From a checkpoint of a small segmentation model.
Model: 48-pixel images, activation mish, widths [48, 96, 96].
Training: 12000 steps, held-out accuracy 99%.
Data: 195000 training examples, 23.6 epochs.
Rows from block 3, named by matrix and row number. Rows with one number belong to one channel. Each number is 128 + 24 x the weight over its row's rms, rounded and kept within 0 to 255. All counts start at 0. Numbers have three digits each. After the name is the row's rms in percent of the matrix's.
# convs0: first 3x3 conv (model.enc.1.0.convs.0.weight, 96x96x3x3), inputs 60-65, a 3x3 kernel for each
# convs1: second 3x3 conv (model.enc.1.0.convs.1.weight, 96x96x3x3, transposed), outputs 60-65, a 3x3 kernel for each
convs0.39 104:129103093102130122116115101145120128142148139138098116112091127116111133109051084164138105125145139125091106116117164151128137145134131140125129130138114127107119
convs1.39 107:152148120132193140136089129063134100102168151122161135129116121131108108128127184093095140118134130107116135118126147142137112120092116124127124091149125095109139
convs0.40 109:098160151154133103082149136127118150082127126173122136117117145150063056093160116131095110150132146120156146126138103108135116075113116097125126119145153107168114
convs1.40 106:096161150145128139091134105125100141094130150086143195118139125148102134118101082135143139151123129127129127128140125110141150146104094145129109134117078112137109
convs0.41 110:117105121140158129098122081081128091130155136143089133117134112135132147105094111129115107158127114132137142115122121113137132116113113105115123107127108113091142
convs1.41 111:091068109149151120163165167152146121141156166139143138125126119163149112134127149135144124100124161110108133111153157127149093128149128130113096117129129149133131
convs0.42 109:099071122086193105110104150128112087149118093171132151093098120144171123099092124106152120084084130119158113136111144143142143129091139101127137139171161121129144
convs1.42 095:166118112130173136144135140131139100096115124098118128144158183148078095167110106100124146137120141134166125115146136074107095145110143145132168159127114075130160
convs0.43 099:129137104111108115196115096144117108108122086142142122152123082193111128121121134127121121144151145115135147098126136094044130135101149142114121115117100130105124
convs1.43 107:133132126156121110103119094152120088137154099144158144148156121136107120103099088139176182102127172125126136160131143166147133122136134115152063112151111122146134
convs0.44 085:095122079159083096106111178116145135105121146125116103093116145143130156124100114129135156144146129101093098119172129135159101115168134107108136154164089153164128
convs1.44 093:162145160150109168127151113149087119079118144117144135127120119111112113136126124148133139140123130144116144122085129098110105123123083122134115142158099152138136
convs0.45 108:121117140155140157130159105132154135113118146106122107100126101123158149147171166074087119152146179131212145130129133129126132155088133121095121132100109107058123
convs1.45 105:075133169116144111155091087102098096094146138146149145130151111129118113120134129122131127106101151127127138120125096114146108098126109124127119090144149146162128
convs0.46 100:171168144144126137110099130125127122140140131156164115113129145138128141154138160141138128171173135133100081134143125146146111117097137151101108159151121136130113
convs1.46 098:134130122135133126130122150126115118154169130135178120099112113084119128113133124126121107123144112113127124136137138145122124134140152091109114118114137139091132
convs0.47 099:104111162101133123109121158116141137111117154144127129116131154146130100154113134128117147096130132113128119110125148092113077133156122131120124111151137117146106
convs1.47 101:113139173089134156125122152103104111133140158138142152143134103129132108092093119122150106142151137109131135136138149099146154120111146115160130115128113109102118
convs0.48 131:108136135104169107142117147111114095116119135139141158105140117165146099160113131132101083097113086113101102157110133109110125111134133139142092140115131111128141
convs1.48 110:176124100130145120126120142098162111136141145115106115145099149158117124115137094137151158123159104108124105153170139127132138160113083133154122105171154071134132
convs0.49 079:146102108178194177120135147123152146125126115093108119121146132097122118099152151102101120124146113099146143102116133151139141127118099130154119151109142136112134
convs1.49 096:150125145088086116144118129163111130135112128151128119136169125143115137103112138127100102130126138119130137142148129154133093137108069132109137096125132122091125
convs0.50 109:098099122112121112110115109168161090116065121101095140119139109136120128121093096129124075111119131143152077156122114081095092122074112138100140111126114154156101
convs1.50 108:140135103130144140140127110101141099142170095087145115129154142119172138149146138119114120150114125122141126143114133116154123132137118169158109119113117103109126
convs0.51 072:143176143074107095147102115135115114127152147086152126128098125116085111114156158136156151126124132092141135132101105129111120147131159115148130138123169138132161
convs1.51 102:175142122172161158111114131117120143123130149118137098125124138103126128172127116130121124093117144126126128144144142134163126139162102119150169113127137127109104
convs0.52 114:146131093131101082132076087167155100135126070118140095152177150161143090133113085126083106116145122140129122126131112121095128144078136117142131107073138111107114
convs1.52 097:156155106145171151137147116102172141127198131137153093118090143112098138154104128121106104150130111155146131138119087124112092139123084107135114118142173103127171
convs0.53 100:138114133095106106109091068092105128114112119118143097112122125114097115142075104137130120115127131123129111149140116142120112122120097162133141142116133127094115
convs1.53 103:143147108142141097138124098100104073152137110120146137140128151131169168145149128110120147122116132102107123123137104134139127118149120163169149144138102131144111
convs0.54 088:055045104135142111139143136113133133147147150153186155122145130112093127119138127164197143153135125134163168096074076116090070159128128156104126152104119129132107
convs1.54 083:078110138121137144089069088153105069130146131140145136095127119194143088100097069117141140158147120126113119155136147148151155117140123116103139142114155108141142
convs0.55 106:095085078121087104122115101142128161157137145145128110123094108143151137108127118150147156138175139119123082132136157152111104147120128144143070161124108141108131
convs1.55 106:165174113151114130128142153131124117089128120090104111144152136122150128143120151138180137090129102101124135117127161123112117134102095118126184134156147104100077
convs0.56 108:094146117107092092119139107148139158147143158152150129102096133152128158124125127101119141137152153127111113133107136123073110139147181122119087096117133128130156
convs1.56 096:089075107108053073132182153134173144103108123103079124121187161114114123134138122129132122106109108153129126096121124140082089117145099129132155138116109141121086
convs0.57 107:095093118119132126095150137143118131155151156137096143116116105126130171112145098143168124107129105079114084109076130107126116175141128127155139170132130126137106
convs1.57 106:148183122122145133122108120068150139095094102126125160115129147118116148142122126141144127117135127125151149116127131129146126148102100151151137108131154104132129
convs0.58 107:135136151087137127130124152107107122145121128094139099119138135104109095120141097113129142121132140104115115131095126098120077108101119100162110176085106126085108
convs1.58 102:115170154140173122128111126148077097181124113156146129148149088177150144119131139137118168154158129109104131119152145125111119140107120101149121145168109156140117
convs0.59 110:128119136141144105120110124098133114071067137138115125070102096124159118150138130088124073134131153131136111125088091158140130126124114117063118110104110141158133
convs1.59 109:115123107129139102173115095164147112160210172129212129140153144146159129146131133128145150155128135104132104144124110126106125152141154141130145121134172139132143
convs0.60 111:104119115109152128143140146159148116136089145117107142119144121128110112086045132077122125115109123129095131135110147105122133127107116155142112123091102132176125
convs1.60 099:130149115096143120087089122154123118152126128141126093140127134136165119154132124146149145155152131128108126110144107105128151123139129139132110083112101120149135
convs0.61 096:132148119103142131147135148137100146191131141165153114084128124151132118135123128103078112158123146131143130092123131143169156130173143106157155142132123105129117
convs1.61 086:109116106147123094108136182105131148082132106069086034138148137092151109125122105117108144133116152131151128131133159150121112097134123158139150138156131139140129
convs0.62 109:088164155099129129158130099113156144120098116082123127106130114137099133160095119104135150129141131098121103092131126119165133140130116110139141102197146122197131
convs1.62 114:141127155182102120157085151092105126120132151146160140121097126091083162148122126139120089146141138149122157130130124105133157074114135135099124155087146139103135
convs0.63 093:111071147078110165127131105093155132108154130143130135156136110112117140157160137114137140131165123113160137142123127118161114114115103127160115129110100138148125
convs1.63 098:133129130106116165139135121124165115144106158128070136109138112123172144155107134143133113124150131109132125121112147096180150130136094129119124106122135133118188
convs0.64 104:141161116119110124126174140153147130109143160116113133155151105115113089135158102146133090150159133142129146105116147137108095130177155110119136156144167167121146
convs1.64 088:145086093132119106094101109183166145147153127163123051141136109133155076119154102158100150153169157131122135130112101116146143189131119130089103139129111116112127
convs0.65 099:140139100173123141144104090155088097124137146168129121127129148081127132111089137138112118160127127147114117145150104129144095118121126131162145163135113151115135
convs1.65 099:133109145156152112123121060098130105154125149138147179181152130151164154108116128120112132155152113129121153128138166151153109149160147112166153136156105110137098
convs0.66 078:128118123139137117122133123126139107120141099144155119127112132124097151130166150134160114136176128139163151109118121146139149130121128119130119151151135134097159
convs1.66 097:118125097104123109176137130156180128109115133088085106080124121110131098107111117165106111113071112135101112157124112171101087158125108145147095118128120167138129
convs0.67 103:093115127145161158152102108139160145145134114162153114115149148131101131089091104154168136110050111095090093123155138124127152119154127124129108125151159138139123
convs1.67 102:125102098119171139181199135171146112109089100090066135179186122124127094162152125136151145138104123139169117125131147081070117129144134116145123142104107104112140
convs0.68 107:125125126135102104092147120149127113089095141110108129135140120141095112138084111104148138157107130121109151112148108099131122113124139120088164118152152161147179
convs1.68 091:115160113164135128124130153133161143093138161103129129099129134100110139139187097139127145127111134156135135085127155126127140089167135107127065117120104118137145
convs0.69 103:105098119110118150108138101133132121142117106153103106115127140104113137123129113122141165099165130117148164094114136129178116128144105120095124164139112121099126
convs1.69 094:131120094102140142108123139138141119130138106142087082127140100126139143130123115141091123135144128117121122134161126129141110143116135154120142100142164128148162
convs0.70 078:132140096139104103106152143133129137127121116093125090138097101139110119087124124135128092094133124121140150142144125161110136150104138108131117122136153145130166
convs1.70 082:128133078105108111129107128133167157134108111146103091153171142175171131109135129103100134129120135134143146138144127134125121119151095104111119114119113111115093
convs0.71 110:096131153080131121092137146135120142135114109111120122113155123146095117125112145108134116127112131093117094072091115092123132113140164114121161125087171132145128
convs1.71 120:150171179112128152115136147082164107119134092114162125113117150116105157159088097116123132116165122151137127130116105112120139130110129145173135099134129086113144
convs0.72 112:112114121099123110157091113133099126118105086109105182116111134109100140133101159112093110100158120099149116156126131159141113138127110130107136140069131133172094
convs1.72 097:130153138165178157137154142141149113100181124102142098116132147138149148118117102115123116145179127125144111125109130127121124141108118131111102166126152141120106
convs0.73 098:144134100148167157138149128127110112151139096109117091111115133089128117109075103113160142144136119163144124145124126148163125158167115153148116160131071076097118
convs1.73 097:124090105124134131145162087154159121135135138157122098194147161163138129119105139138124108140120125156128147110165152148127128129079110116145186113178120142130103
convs0.74 104:102123144086075113107083116167155139154118116112136135135109113124114140112131132140151165061073100087116124124102136127088077104121104137092102141099111133126127
convs1.74 104:132159163161180143158110111139133078139076102137052035117123113097123124092151162156154170158143124116097106112158154074152155137110151104088146108139125109110153
convs0.75 102:117100140197113117117147154134144116130112123178138148103117119128099134127119099086146150150157120142148116151142137149068135103153148134082134134193088097169123
convs1.75 107:121128149164112147148101121135156096132158076107147106087130142096131116111137090123095144122117106117148124097145124114107110143119142142133106115133132141105150
convs0.76 093:138096102137125100137126134109125115142154123099134121164136103138123101173182179134150155130158110128126137108092117112112114099127057119132139117117126134148121
convs1.76 094:131150129114139133121124162154095111156122092158143147113100103136143123125145097095055111142130155132122127147166104125143134127167173131115096125150130106106102
convs0.77 112:161172150110118080137123093137153143117103126095152115159136154130104096140124114144151141136143130126123121131124106121138129120139128105134129128055123115118152
convs1.77 092:183146164165155132078123097158075067124137140168185096164153156127146158137131051143134146140145149114081094157144142098109153140125114138147110133139154145138080
convs0.78 095:122117129122141115128154114145150114143157110167136094091122109091153170133149143115113148144166128139163127130133128146162099159148162128127097141165117149125112
convs1.78 085:103095105115099129138117114196158102144148105137123108133121136121117119144140150136130091110095093136128119145098143114092132108074102129124151114104120144149127
convs0.79 128:113138119139113082143120105111128117125195160105123179098160162128179124138097148157108119103127146101102125124153132153103112111139120130132140132151120117120142
convs1.79 121:136121147109110092139172088102121145125097146079114158108098121120145139097105120081131145132100109115145124108114129126149105158095102118122123112127091114124124
convs0.80 079:112101123135097100148160150105116108120126102143142146125163118123134148101127131188186127090121101156116121079090118104097114149134145154096106105083123154140102
convs1.80 092:074089092145170145114130127161146135129108086117096082157119112108108128106078140130169153135154134109114136129114122150096133150109126127160154162159148132112144
convs0.81 092:141152144128157149089169131141153117119160153167122138100114130130103107114132146107121142112126149145150145088119115127128162106169158115114151114162098113159120
convs1.81 088:119092122146158101103097094097103090134114102084114067088118142116127099119117079092086119124115157113125122139119124135122093161138167156140170127156141129105123
convs0.82 076:139154138133140192171186193109156136142185147151143136147163128125158144133138133134178138127137131140174120132144136086093119140135133122133138105124115139130082
convs1.82 076:078077066094117101125103125161174123100084107106111162140114177139117135114077076098102116105096118089110148128156133129147158096103157132118143154121131133133158
convs0.83 082:136124125128128114154161120133147102117116125124142139099132148067099127121145115116121114133165146111146127155131149131147125135121111138132124161086150117160141
convs1.83 086:164127147154145144144122121104085071111163123107119122139163130130170165148119132160151110152157125099114151141152122150161140178126120125121153130096150154130113
convs0.84 091:135130129098128128121086090170093111162128134123126120120134121083064112148165162137147132108120110136128115096111123100108113135077118162138114140120120152132142
convs1.84 100:104113102115151132126121116101146092136141087097140132103107105128158120142194097105097117149122099126131147142135109115126132084133129092135071122138109092134130
convs0.85 106:126126134142154139117121110136116121109103111096088123130068095143109134092105104141123127103133115096128132113089105154120103109093112089133109103128097130110090
convs1.85 100:143149115116108111115156107155167176163153115159123104113152162110087159165164118105107132119145104129119105127161132132141160093100128148164136130127077132136116
convs0.86 096:123098139101112087120095050167118105145115130119099140109100132136154103154118091159116141128142159140147120124109151143133106123082109116142129103119163114164129
convs1.86 105:125101120106152157172151138097112098080154095135161120136109145124150128117137119140137120123143120143130158125119148143113155145136130117075110141091085140064117
convs0.87 097:130128158159151174148135100155126128127107115119122137141126173116084115127148082155152161176113149115123114125117131114125150139143108099106118101119066146104131
convs1.87 095:097132109061080083102133101142130071182112091167097127136159119150143108122138150141125133142124106088087117115104132108126085165108069128142139121152099182175158
convs0.88 097:137122131136158095132141091120115164160183121145128105143129107118091127057086138129133151081152117114126110136146144113163121160132126107151119138133134139132134
convs1.88 089:127108097151144143119115122117089127113102095100099067164157126107144138128139104117123157129114115141119129128091103134110109138131138143119121138115100117101114
convs0.89 117:169105119139153115101096089083121142126096119123149133137114119114145191103125115141156149113087112147147096149176117141168126135134112119126124188121119127093110
convs1.89 097:139130107153137124165140151097079103074124165069134144137163143130104122097112153103130134146160121125128103142131069098146071151125131102143187112128093116104145
convs0.90 116:154117113177072136119133105155144137095163097111132132137086122172109088128098154162133086117143105117095108146099126142124129117106122126162117142176108137088097
convs1.90 116:132152099130120120154148102109127110101111150134079154141087148111104148107098084113086117112135143125141150143123115112090139116122095140139107103139075135140136
convs0.91 097:112127101153128082152102082125125139098103145138099131126129104145163124117156104111111112117136174135140140128114120143122121148099102132115133108090174137110180
convs1.91 095:138132098174129132157114157115182134102193108080153087081124131083151151133127118100164145146173129154155127131150139103146124135127103099122129106132124129135163
convs0.92 118:110093101153126104142145124103130138097120150107105120094147139101148118113121130138164133165151126159143116115113092140133108145131143138146152193128096148103112
convs1.92 109:146113100140167142099102123099131115104143130110114121139143128173135117151145118114120104121139161131150106102116116151128101135103116101113101104129091089133114